A small segmentation model, trained from scratch: 9700 steps, held-out accuracy 96%.
Rows from block 4 of a small segmentation model, named by matrix and row number. Rows with one number belong to one neuron. Each number is 500 + 50 x the weight over its row's rms, rounded and kept within 0 to 999. All counts start at 0. Numbers have three digits each. After the name is the row's rms in percent of the matrix's.
After each neuron's rows are labels from the 100 images, of 14848, where the neuron reaches its highest value: "responds to" is what is common among them. Only what is clearly more common there than usual is listed. The data: rendered made-up planets. In brackets: how many of the 100.
# fc1: MLP up (model.blocks.4.mlp.fc1.weight, 1536x384), inputs 256-383
# fc2: MLP down (model.blocks.4.mlp.fc2.weight, 384x1536, transposed), outputs 256-383

fc1.144 100:480547484430570413456555433571503481554414506494506478467467498527467426520531470566502370624497503450472471629560500455454492460490527618472459563491533521506502582383498472495485409469393526447521491478546574534493497537460464506484400534538574485533574412430530455571535578511506466556499552500439455481463502510531442438419470464502556578481497537478546540487475575562534449436479
fc2.144 105:503530445495497535512431528488550463533484550473542522511483438549473624420467509511496623508446495574548565426500522542506433418526402373443518497536547464519608522546500509506516551521529538561486568511499611505521513428553511488503506552407576554554414544491445455479570464513511436519429592627523441518497457492504416593538548493557528512466427493537431497466542453577488512540516
responds to: crescent (63)

fc1.229 107:546614527488505479498526528467515594571470537484499522484465549577404495451462615445356583482512526498440484436489465451499508522457570492530481479503432501490490524502512506451562599470579473519516443565522390553595564518463539475506450551485435483501499491535397491517561462536465540518548467486586459546458551410524519498581531627502585427558558453449435539539439525450499423432473
fc2.229 113:517437556582519535517573479583498473490540486569495545541535483438448507496398464539348483514430457556557463536556522503546460441473470478446452517430536439477467458567514498524353458504461560478501498454509473564460471541539512547494407401526549565547502530469586574432498663488501570483518537501474476456456441522484535510531586429476548603540480503434464478553489479497573559509522
responds to: full (63)

fc1.173 083:576591479500578516445424522548484434585465490533505487451517553477473499461529515407520433524426512536538447477492510484444469473437479558520516498451567580557509439442577420504549551454439477560460526586505468532522448485478545394456466395475528552527421474429524459517454555475525517588489473588567484579542415607474510440572509548610392516543467560480384448472454527487579519436399
fc2.173 060:506484450483442494485519523530460503441418500434485424510491501499479518512577512494498562575486505451540500539528502577547481443415520463532501551540517460504527495524438576492701523452504519505531515482458489429428532553463485524499509444543448430414501510557489513483433544508462503542433480519508526668553758473532530458464526443392513506492510443534647548466487536503488457539485
responds to: ocean world (50)

fc1.419 099:505575493468618452468498523464533414505480521469577427578389502465529562509437507540487469508466535515526576534565533443517521496518469532513486476416454585521436442559566479446534555502493539608398448514553523474496394479558562568446503470424479461447440403488477482530472525541570521489556319500542471490510452482507551396515433370468532536525473537538493559547442560514459530569485
fc2.419 053:572496486505452398524499523499466468452545426465506498456430570503576477488491478477475482506500758429449571498422544451535527525604500587465503527481474498469312455480480506516551460589515508548444523565530538479497639444538552482490589500493523460511540416461535462472699504543468525539390532519559556376541481479444554579461467607542510558456488488513519515525527481463575443532540
responds to: moons: two (53)

fc1.520 082:544522529543539493483499505561517501499634525509518574532446461439425437433589500490535502538583504502496481496531522510517454512483476506537504546581475532446534450466521467459479536505449515508548497568442480461566488513499528457470391465563494573477445486510393494514416490402471524515390493464508526569593447431476479518512561450510523329570472427522504472469447478482465415527554
fc2.520 070:497455532505456498505474513549492423458410500480471435493502555468493491437555524457405519538394501473452513533475494455479506492513460571494489449427606448566537475635561482521658526485534556416479410518520532530386510537497437453565478420424437564489522496522476477544552517475554511580547521530559484590513687578455569581445541550467434523524511544493534560518542480502451556548539
responds to: lava world (39)

fc1.8 096:530400505488561480478556460477509503534455444472522506568484524498559457566542578478497547513440579429600522482442425561495572476517538472482461463475427578556542501515475475431541516507564527450400478478427560452550511584567542526474435508418443467414472544544507381508471525537502423548509459524470492552398474496530534528526448554461471495555479452505576536500449504420512388512403
fc2.8 073:544483466441521442530555456472485459401594580544488494421432478481491537515419585592459437522458434496456503459513550551539500505496508449455495540460480463492362493460490453608336483441511500546559561552465466437500554523519508544497474501534437526486530474444487444419574508474543500530547640476524461362445447457457521478428519531492517468419455505509496481585485504505461481514488
responds to: moons: two (51)

fc1.240 104:540435534547540438447568490500489436433512526477378539535573545586481418510494506483546523440448508444539393503524529512535512414472508478506512473580503606548525557477476406403496490524488545480501533454487472517529494465505528529507593416519419439689529495523524458487518539535472538612512525523471535391519596536501495537556430564509484477514424500557556396490533508507562523454438
fc2.240 099:485552545510472498477560457613459528479552486566548617470492474466507538492607527452499382538562524549540472483450436507428498482595452450568482557587481488462610524598515449543697526426503476513445438487519449486489486515492586498536461530434441462431485502501512533471516490504414507463375453465506468556464483530465546410478550495526424480541534496407605571442526514495536490545598
responds to: ocean world (33)

fc1.601 086:592496556473512487460543542509442476530451462566472550466489542493481504523487501456423440512448490464461590514529430553495502555446528344459435432467563387639452462498528453563464459555450444489504531479463558418625484508549549476520511510507417455525481473482511489479453585431492552436465545523478389527493460449391495521559549454467507506584569459477445385522516657552507519452499
fc2.601 058:501461486530458471464450486449475533444466556551583434502472512475536510557503523597539472447431417459491497438495497463489414497485506515514528493401481468514345490415544472536275489423486555503493580552445492466459601429503424493465529490627449506497577518493457453458586503512559509510570506436525486273533440548487554481483567627525459490417516474439491594479495569539503455490553
responds to: moons: three (100)

fc1.386 087:408384493501566530525373503458498506434517464542528548539554530536519548551425496469510557625496646449615490503573502527560546526486511561576608553444561492541445553446509489453451505446406465506439523592415485432548522425499567525533588401572420482505455418468519494433516503485483456568511462463472460498544556527601532540605504456487515468429492540505467535544456523481573466458490
fc2.386 064:584512405554394506487538539560497495596482510422526446486478428507524472404387508434486531455522439519477463506446482498477467526549463522621452489489447525511339465560553484460288487461451427525556529488493487506535442550495489477476478571489481432468545464548477460547481472473489503441543543598529564292505421542417462523406524434482508551473503513488554459506510461491406422476522
responds to: moons: two (52)

fc1.198 107:581411523486511396559446499473541567398415553541452483517542550545448493502465533516553508484419424504468479483593484525459485453478540403502518522527433526516494441552439532514410563495462441560608423550490473492494461567508512498617533596404489504449477533541499455480404485544445517461469511469537492524527432476424506507476427483547560504523449540413449401457539490512564415502469
fc2.198 074:485537492525508464537536440545510463550534518452493570469516543488504406593503507423539513490449448576443501489489544453525419488440570522497503540460501528502291469427502550444307418469479505512527457539459484549425530535538449512531455486599403496593488517520481474568485488461471511505584446552499523357502489458481486543498464522562511481463513568424501578511483455504552519454513
responds to: moons: one (50)

fc1.498 109:472514514368522529531539469495486497517504489554566528451426453526473439458517519478485505470439543434495526525495505540578535487488473499424430456454494448619501516455520430491569517517424497525517494485562435479487397498560543497517492544506489419660465507497557490467472535526563507510357486563469361394471516437426539456470371542578436549483528491510453489417488583382440510516529
fc2.498 109:599422514414573460492456523476544585469513515525463546529532592471550591534518539645532476535564492466420495480503436455484481519487433388518477530583530549484464464554516531452522471497552579483502480517482496471494552468551491501515531447484416551395547612488422428421560431523483432540499484415571425546439515520497460550499445456524591419517531480542527525495473488525559513502516
responds to: full (57)

fc1.418 102:525582578528445535502491500400546486517408461514511495468562584443470575459423534485481567504496561543454471505481503405543343457428421528525501459555475394513495557443406514525549502551541561522587415606515457511479606479540534513560485540460514447456491630442444519480572480422473475467490484496498523468491463424450494468538507552523479549534493459361491478493514487462433472407455
fc2.418 096:501497467521554486512529474425504557476538454540535630519527557483481455502486514564447471427368539485572461436527489495469469487482563540471571552491455441494383355613536483482348501491509547528495490478469493533467652497508568503495416470507561502605495382440545473536470594550453595461470527453568396376423463508613532552458504465518469395511498480467403421526490532414518533479513
responds to: full (54)

fc1.454 104:482502511553524422499539488473606466416500495490492511426566523510519558458548525490468552501538540625574546567557400473475568531574423448586576425480435487599577515465536503429557544479472557549518442407540509579505513532585495529469567508544518405428499498498482484552462445516480504465454426513505479509503545488530523505620400563459524473511516537481525462433528416540491528521539
fc2.454 104:557437526529453537496474493487456498562428476553427509542385453554500492474484489466610500484511447483413499433471494538487480500436553561351500459513550499458594554361467503430534516531556451528454455533480473536473526475377583577492488487509525528433546560484489497441561521429522460518566540442519503481503473465502423480393475488536501521531490485668551524534492529466510540578446
responds to: moons: zero (57)

fc1.503 114:454503550546426482553574376428521337450457497499490429558512550526461514550636493444440549478537501430558490504485504543549488487434510548480395457549486451521382444437477521473568571533468494504434468473420528542538392626561480471545550489538504535484460463537528465394429491506461512625574484545470486514439588391591454525569523465510518485586565385544455576499467436511542539502519
fc2.503 105:605572622566543546518449467505589502442509467490506565565531449411474493524489487481525503502355464456612525496588547467482581501489519415402456475493575515481602580522480494549399500477488541531553407533536505428567616492602446538409504439520527451530541488461534506500504576551520504442423497486519505518545426472549551506444528472426437332498505577539409466492531519528485502557533
responds to: ocean world (44)

fc1.193 099:525444521554548491469544565535518521578495546511486532444502505494607551490500510428466438530540464558591530576597424450513467452379413552475507571496465488476520517406558395534494556464406563488530491450559485520572513504518453457498517456491620510490443508406468416394501542461463489563494519524498480535572392599422518471511655587559451487471535511549453552471523437412572514502433
fc2.193 083:541598581513418506483483494512497458482488458495460421561469454452454515534629485594476599553553529497435468534406503528421520584372499506600481446457484469486465384569423519473603533508529446543478438433495538427549570498579563496478452448490472385576415553562522520517483522478407508487556497606535555579533563535541450449457530504412413535476522442629440545518485534392491527451568
responds to: ocean world (33)

fc1.19 093:519460469547555466590536549509366525451508605495519512498504475562453522491497485561487488504469564495472571535499525515468478461455486518462465571565485557543466428465494508527405521548531458540512564492558535514460508471406511445484464485413406536559489474532507468521504506544589460473463410507530473549425584456465492423518461423440530505504520393520472512561481591465558548500474
fc2.19 069:484526566541441502550431522410471416473494526542547522549439477449524469518452512492526430491448439517493478481535477491520524490522544575586452560419497581498423531378526517548394435516547524471511494471475516531484482522453520508495497473494432465506495498526524434490473417504420540431542575456592507289539534539506590516370508546534534481435587426437522466467551513541424465460457
responds to: moons: two (52)

fc1.499 108:504512516564596538477509526553533508547530444579548534426443499502498549375530496524438590515528478563526524566510525577509487419531408575434633479485520486570534492492501521469538467546456510494570466532484475424514482521417429509550513419562514526516485516400504518493476525511489466532447472562520543514487443514487591518470609516578447485525510644528345482547531456468513574499417
fc2.499 098:531479500559529491499423518528489504499555444497486537556565545467541424479443524455559427431362439461482509477533452615431525522481494453539555373510546476462532459403431549508449489481563611457424573616453546535471476467547485580520467541350563668591524388511493521558506447550438408449465504513467499506469537515558453531499435534487552612492500455504514588502503529547543500486641
responds to: ocean world (48)

fc1.88 086:462455523519485490451537509493538452442407425548499491516465422495477550559467462582553471513438487535544485583444426493545445514485473507522424517544449477437481460524530499601479451478507519537431523501485541516515426602539500592473558480432489534481519507438580512393394542461433463492480553484491510440484412494511437514506507460491507513545487467408543552482539551455450507478521
fc2.88 070:529475520481530571490444550547525472433527541610488535462504485574524378432550549457483556525468531407455536539471430535488503527380496498529561467529501537532384475516496438443455466573478428413478538455529414553414564454450464473510412469463477485567513513491465505550597476595526545528495499537477454425517512547469507505562558615570441434463543536620531495511484503582517438496504
responds to: moons: two (50)

fc1.230 086:508446500523499550624454419475518439419472545547405447454501414629545481535562475517658509452469553519480488511506541541490569520507525493618558545553550439539545478476477513484600481495542453559485520460486513430554427550615470549520535521568588478582507489498468449515497570498468554497504525490450482510519519476516454591504495492475515582516536405598557416518517495497471461552503
fc2.230 060:577507465473516523485514559474543581539547547640543577541528473480519534555442455422530469454424527569516516500504467452572543519564524540422439589578494555484708441474568464531428554462497488378536512578516484522493463475433412472435464459491458391542608553561563540497468515476523468548545482511488579576512525436384488557475492532525608431561525548487460506475469564520480535552491
responds to: crescent (55)

fc1.623 093:537560515493389494563460446502458478493453552488471451517497498540505490485539438577515584567383618471476486576561454430478490462549494385555631575511414487454471529425535564526529530576468516548427470514602404479503474506488580539508578553428485448460562529569523449505507516530473511485519561514527495500465530519484503494563522527461361458502511385482499432503465483493563496408376
fc2.623 072:498526507480486527517497505539521466562474518572465585466466459510533447542482526468484482534451504472559588509453491513537481441411526522516473513419432611482223480533496484503243589553533495559561518475398486478538489534429472492483498472536458508411489491480511423512555520531600560576500460504495469391569427471399503517438539509473477504508502458466506453442497495551452505571562
responds to: crescent (50)

fc1.742 091:487465552460570470516519459441518515482537399482534558539546482558524540523458561454490542523471551473509468597385414510507442501497513549463470519550491556481427496497492559480467566540447417542558446552544485524436501450422458569531500589487421410554482526550506450561550523468503401402456499583511398475498537562497502541563464505498523507538491526454551396440498550517490526517437
fc2.742 093:464445526516525477503528474508522525361448480515503440497569519467493567452466414517373617436603517547448494539501546466450506474530504407538525417439521494502479491519499506465482510606425500502462410529445490478521466497614499503494556616500519565570437586489469466481549538536496483463423574510471529499534490499506439501547510485517511463488495462444450499532543514539500613544527
responds to: polar caps (54)

fc1.727 087:530518461516572507602423512487487485465473544453555523549425488481526519527494574498469423629447475472452455505455495483491494486516542480533423505459558503516507467550609464484590478479509489507493514605495527496536529491463405498469492466496450445590551495448536499549462532511400488597458478559483445518539539387519498443579497446460558534471460479460475613518481532479524453498441
fc2.727 069:530455505459496512484505564497504550510498547477463519427525593494491529475436554481487545486549468498510580451542562518606488522467471475361571525556565471523663370542475541502675545523504531558488490463522559472426568564503584563538473485483467474426502473444456487446432467499544483479482499474535473608438574464552509465600438491535423502476508464519622452480570512490507504537473
responds to: moons: one (51)

fc1.512 080:438489582453549488474434412451519438496340464499488526435532559488463534461525548517334614514479551504495628477445499447589442490456549467511444434532486385501477560513547482447488492526449448547498498450502471522525403563530557492542509513497478558436505512445532531539508628501478459485524543563515515514437560586501400451499587425509497488512510526522501401607479463419378493528590
fc2.512 104:436501534457404510462477477450437559532559489549478482485466437503614440540478462586594420406500474472511496523527458565411531509446447578511619491485522518521495467432476444510557487552535552545495574481507491492514520437540483539482558500544483461511469504540483402486522384501526510483513473433551414400542491440508492539446501586500423465480607537541521581444504536588455503462452
responds to: cloud-covered world (38)

fc1.155 099:599554492446450502538419507495527500487595558501483469489523535464455409480457468525544498529457453525528443580561526512508510397503539436553563425556467450506524513542451519588566488505446453498559579609417477568428495474443497492485536451607418587535537492432487512473494482522508466494456465452504532561498516413550519483505470514444589515455508401523778484474528594567468462500540
fc2.155 098:523509438541472511461432546565484513388387478490531511510561483432509504560572498577511521514505495336527546511455520526471553531470565515565507506432535529516492455494484479444605425546476478533465450438504537488520502503524532538508449512490414398538530486481576496505511543462529488440586483569548537493535536475423467396494516463544476487501505509462430494473483504479432492496485
responds to: moons: zero (63); full (57)

fc1.714 099:532506406453520457490461404498581509487405439465428437522545558493507569427504483559598373496413495468525442525484526404503527486593504462521499542561514595507557516429553657579468437569431500452504482495498507449466444534422492467451399515465498413383494497510470587449441430483492483556516524532524430522460562473491473588541449513504497449493536502522515411473476452449534503470523
fc2.714 093:530528609538528529532494477485524512516433412558538530473519440507426538435547534527501553500531446517506440436463482503460480482555457537520530525435447414488448427605376506496468602517494496422410480502525494479402535482559497514505505501479523601485513481453578422534517559583527567486479456518510401469499543448589512551466544474470515462510530506563454409489446513554444491535533
responds to: cracked ice world (33)

fc1.283 100:528634473450583440504539481420571406506428469488578467531507537468512583550465554505482469510488505508525577522542522510516495485492517593478477426439465526467430447553552496490524567551469557527400429498498534493544460491526501541469533437424471510489467394496539496476374536518459531522444354516500511486505471460547506458504497345478514564565514548469472564534444554542484517569494
fc2.283 067:592514480511476445506502481459482410468501590482508532479525503513563488433554475519518446504488704387418571526473520431529560586552514644489494512533475451469380495521457551583563464549531494475509483538524524461486566381505528473530499453529498476540495541489537507467605498545549512506423552537511528408481500482428593523438438529536469512466497461525582482549568507475507418431540
responds to: moons: three (95)

fc1.468 078:414662530456515503498437526527512549572567592489525541430546442527508532541555484472516461430525435454482501496431473555527482438513473520558426579498482487583505480514412493524536514447470526528469417498472478426450534458444470436449520494572464552437491606459500514561504455521500502507576537592407512623488453665515498495460578507412524533478534487457604471440480482538496451439466
fc2.468 071:471530548452503447498473579547508522552422541471484520377560384493511474518527451517495471423460487550517513458534498512543498412463443465445547507496512545543350490395467508471463523551478487532514527489487469542473491522507488564504452493454528483509516487482455433497482527530535520531566508498530597625555622571556544495447493530484453491507513495434432424524468517579505471558507
responds to: lava world (49); ocean world (34)

fc1.391 094:496473474439531493400500407432564516493423559510555477503462502539508495488474456507532497430458382474574453582492456432536420541498411418469530503468516509579489541479526434531516534475499550569495484540578546477458513437543503487525330601527519510419553532471481473564464406515517483524508590540413468444457500533539505423514528568485452547494539466551500443479407475433464470490534
fc2.391 093:550537507461521454622526568503528438549509535442511494524500528487595553453510448534516472486473526459507556457491540526509547460504487572456413531510399493489547505566569547503522523489505559532495471521473423480473397412545445494540509491508480476502370594503602450440396598565457513572462423475483523401535521515551531482528548472560509503555469443518570512534534520461581512479380
responds to: moons: one (66)

fc1.754 080:553540497561521579402490495569448357455520529466500571498586568524536459523514494541382553523490496469568477499580450480599526414479445441564410485496456474548539522545510526535549510570515453469486594565521515521451485464400581503456571432498488567504555498464414459553618394539506507553554540478555500450483545505509531474424544495560484538501525406487588494470539457492511470496513
fc2.754 097:569497496575474527441437459423530553594564487513473474556568431478480496480507469508511550453419427574474562535531525479410526476496604524481529510498458553542323509577478481536489474421517500478531429422549487578458488483579529498536480517489559428488458496547436420582426554461449477540496520480487462430539510576521562615476529477582464471426494595434508499459421505483518527547530
responds to: crescent (51)

fc1.135 095:448443448496501501488523496550531475437472490454550552464448461522607424471440507541504535515508454558584468494542521501498453530461533492479467570438468401536514552510526484504464480509438544445556525494521469507550510460478564518469576442569491559557466553493441378509478461523487554569538499566481532436517548491535509415508513478513532560489474534398489528602577499504491470508489
fc2.135 097:574507540454437493518466539410514623556504563493518500468495554445464539439535475433429433483490594451462468478491506557451530483485528416532481516522469474423436473647465518538423466473493448521484534518546546532505495530469429449487461601440513469421571449538644563483487598433477452486479507466492488509477441540411503481419538554499587482498529570531542501526395548499548523471449
responds to: crescent (53)

fc1.508 097:489513603549438462480512495425438482401450540511471522525492528509516540595508478576501515439583491485525433456554417525505569537486597497475468486548505497496565521393448509457521518504489438430469507489537552574559512522488437499442575521529466511610461496439450527404595490501565464491556558395408431487459444548490529451536530541507619589533531482566476508441571496417508427575650
fc2.508 084:602500444549458546495511462533570514469519468476535500543531395538547533521501475491510457419410423405538496488458543504462495526546531472421548342571471501553532453504455509439375405508462483552537577493539509501476525442520489539438514583533488442514490482464613490529451531494504435491462501602584595541561470493485501544444471553492518535495492539500519475488445545451451478451465
responds to: glowing rim (65); lava world (39)

fc1.616 094:529483517514497541509395491530497456518446483529455558512567526532515529466406513500517547544503550513483519400544471481540530540531565576425513377479531445535455518447485583498499480550409448535413503485404533445518501462572503503471421400448492423595506415527394504607568395517496469594477521485471467536462538568512480519552537476457526444566456509535482455534465475480406507531524
fc2.616 093:511472516588508487532527472449474607543423466551495438446490440552540542473560546400487470551446461500550467541582496481513522450468452580468473533556514470459298471560450451501382520643625522531568660486559421456502484460488529519441488544495401440505500507443571461473491593535533507530537578522477487503521525451410487445547495561550499557529516495514493563513501451484520474525522
responds to: moons: three (67); rings (65)

fc1.4 083:454396436522470558524553502499422508482405520521442574507490507495517552454457520459520606556539530478547451437541503576440546558485548514532536550521576507483512435457425487474352562490476421570476418413494571515474538512458571499573514507463422506473472474496603445481441451472449480510460413486459396427484380521477484536642570521468498467464673574586454536555491442527554449469475
fc2.4 061:616531463531468516505439519431582510578454528458503452527502432505457472490427473499460528449417439531424503448571471472483460397548454508671480517528506456580264497558546497415288506477438433510514514435523483548519483514525519533484468465507489467465511533512404423621521547554495458469495495500524498240519448520488481524476541474493485444524417495457502492437492502530463507499491
responds to: moons: two (58)

fc1.37 077:540448489483484370549541475589552494509539517500500572532488446440560579451410476423544401504416534542631495505464473571513474573479463430515440460544492586549506447545531504509554484521421470394477506525501487490602487493424522479420561500601467417455486511516517495669551543473505534456440456543437364471422589384445561482534506550514501480525488502480444563515528425477454445476455
fc2.37 054:519516586500539519506517597541484534505564560574496522473482584560503482583470476483500534540507528524463491490460526506567535508408437547391505452456547460549757388452540468534628547515514489530416541538525480496428429587495440522496431482503516487504542420467535453462551463548518478529585494481488523600537619487539512535512454539501526474597508531464572447460479489481511494530446
responds to: crescent (70)

fc1.553 089:509456576560415463456564387444486499428308486484541501530446541377480474540577486627517576575529452525457515535522454528532532568510543480529513468551513489534520413484521607525549482483502455546507507541529400522672384554565526522443479507502483561450475546505463458405532471442523520492488524564489546552497551429480423474513509425452425451518450421554530514444617451456445528505494
fc2.553 074:589620495525531528494393559521575560532553542651524463468513431574455471480463444471454402444530531430445499564306479398480481543472557507512476498463534507531528448470446492528370434503484532557545509564465538510545522553498366464475530520418426369550485492433506523527527467448532437516525437506513567514542461506523532462473479438459486483542573514513482491502450557565536465532439
responds to: crescent (59)

fc1.413 101:542541560511472476442480507395512516508586512499498428379550629557490450472395554553477484528553545472538584469472442507537522522600526576625523552532403457510480465525451575457590538474523454507489563455461570547458570522547463487529474558585524552514398467408523596581508443462503596490564552573548528542475552549532455489575532527448512435426526492626444434458450463528475418465487
fc2.413 097:551389539494499500517493578557454479629409517501438538633516481562525535435519512477388503444428432572457467460510628478472502508557476452400527549496530545483383445419488479500387477531442558514523458512494506451580406517535510472497494502431494465396473571477456448480543501470519423490511514474492537414580556481446528503472560533568506541518482475410444526545493457494510463534576
responds to: moons: three (91); rings (68)

fc1.221 094:503473494578454509457475503574503480488500555489553582509530557459486428474470569518518559505427571512487504477521461618547427453443468548490524496543523440502616446467442585507451464684473534452539508419417521518504532470477459538493501413426482567405480529528415424480464401470471477448502514471488544555482575565519499530571469494482539450554539480428503439478509509418623502407524
fc2.221 096:499507450515587546466570504528568558467533503498523502565490468491548530537543403492528463540482527484580474574477490518559515558548559604529429531417484476519387415400534499544437402495525484532513582501521585443444523541436382556471482473519547495456514446553591501527558506466458554551469630460462441509481453497476552513476497493525514494472507463441405513444505473480517564525528
responds to: moons: zero (65)

fc1.636 111:480533521542479508418527429428523573506465456525543480559476491472513580462634465506576459462548546468524580506563478410530514445481492515557505514500468591517517435533547466424502554489523461513484463551491536505468468596478460490528520442409560534450460449403533432495440476507472438559433403506515645524549502459540585481411499533543553502564436519480485483436486493546501447540496
fc2.636 127:446453500479491458579452491494553562553490600466473551454533483592422354487533501495416456454460443528531437493473425584429489518629510524444478475510562423463550556524510487503461510540511503441478479513471497473531501470492535472533457494538502432554561445487503556577485500600539427454551523428590482542446502489532469473530412517539568516502547582512483507414561508464506468505536
responds to: moons: three (54)

fc1.491 080:520431443487489492450582481499549487453577464524507474605503543470487508472415474425582507485489516530484579503526460466491475524472454504471545514616444538528522555486485500591422457390414573433499438500442538540407326348533522575428556503509524493443410412532541508440441441601471508502507480525435565551537551504464566536459432528513465529486375502441546448406421484454525514525526
fc2.491 080:527451510500526480455504532532477528542580595543468478448519460507460497498413460497456463484639488467486476536479475480536528485480470469386448467453518433485544572452511525494589407518461463468525519549482523483437503498524441552452516445455392435506507500552519551529528512456483494526549477468565587750528448509545409476447569550439503475449424538503494677484525499500541483531378
responds to: full (53)

fc1.761 114:513512514562427515530501444484492456376535498503541492511581441465489437542476478525455581425478484495487494564550527502529500479525633462497532442500507536486509606373465568569551567502480462433481451584522528531468451464520512483507491508486505542507500448532588624436525479479598429532531461510453557443413437475413491504454505542372435567501538491490505589430500588467540547474431
fc2.761 086:526437523546441570454459471514530502467499474573546405480503399459530472498506484537516464412452470423489513539510590566509504610509547511488554478503424512501540476446487502428428390578469455541482524494531583500501504494542464510422486470472481502583524495413572520537469490509480455458536511532548552531544482504447494354451492530438446482464514538459541504499481567500507509494435
responds to: glowing rim (70)

fc1.605 101:520605480392487530466463522435476415587501534518507481493480498550455574521558511582533549475419494507456524520504473535556443434517549513535420541500416417451468475397507536572519552555548588536519565581431427512490540504545410485545422514576605484449465524459495456563491445475455476545625379482512544508489625497488484504497530473490516445554506447379540485522484483501523523515447
fc2.605 098:525504549518498544567458524595491494587489497560501515489473526403510509524484491582450523490481472503353414545535418550562553569484483498509541449393445489480436455512519548556333503504477452526512423482419479518445497497504517503598476462496458514520450456450500491533428558439507482428485478403467416493438431541472612503364503541468393603507487555520447591448541508494580476433516
responds to: rings (93); moons: zero (53)

fc1.204 091:480588466431520484573571488503462453436460546515558486566497492447461467532506534430609464450437482550363547407549543462482486464416573437638505516390439516512561542571505492549462472439512500485433501527505425534484577521482435489528431453477436481609441495412458510545592486573486494480464538516508529564543381451509560482409497565501450494483485509523466481421457607461447510431487
fc2.204 088:478472558409506503461430556529504511514465514606490561467567510622533530598507458560454559566465487543513512501470505552464504512505457517513529523560506559485354507472397504468387524553407510551538516502499499516518400486552486500418481549552588513363525458448593474368572458441470563379619450484505356412482518507531425452513516594512577531540515474517532581510539478528540582451466
responds to: rings (60)

fc1.302 099:527506541463511579505493496458584454551402503554442452465479457434499547470528499629481480462462452555510510522544466532531452541571477590540449489470454508440499448474530554539547522552553520490530464605436499551464424573456514528434512457457500612571484519523521565504384473506548500552492502503504498459508494522511526508560468443497454512531478386489508561536497584430545580456513
fc2.302 093:485616456523546576481546466464492540517497564436483598421498507495478519405499492505442545420412598520428445494413433517477458499477470500565460447565514514527434482600456497533477533541454430449448511486557431490406458500466478479550443478450541616555505556513464509579543527487516458471439523585524403569514513532517501450494526539463503496452580542530507452469439482510519451414525
responds to: moons: three (69)

fc1.138 111:464540501439495485490461452462546402428590541553500414503413485503494384536580468541475450330531506541561431545498500594467491529412521486544550520497449495544525553616478538502534507546532447593475499485555523508397558534517540519426563447600550433478491526564465556460452452521498493606572542484605513521507541509570389578573485540460503481451456433556515416454489582545421523501461
fc2.138 107:499510516548515452509466535581502502631475417491452500523572516537463513581491510580580609630477460616530518563513463491510563387573452534524455554445499500542496480456498518472493503500510557524497552513502547494463487490544476593566470483392501459491578465503544489482544554441473571477526526519442472424512400453420525400534558479464615489602531458508473465470487474523485465445466
responds to: rings (99)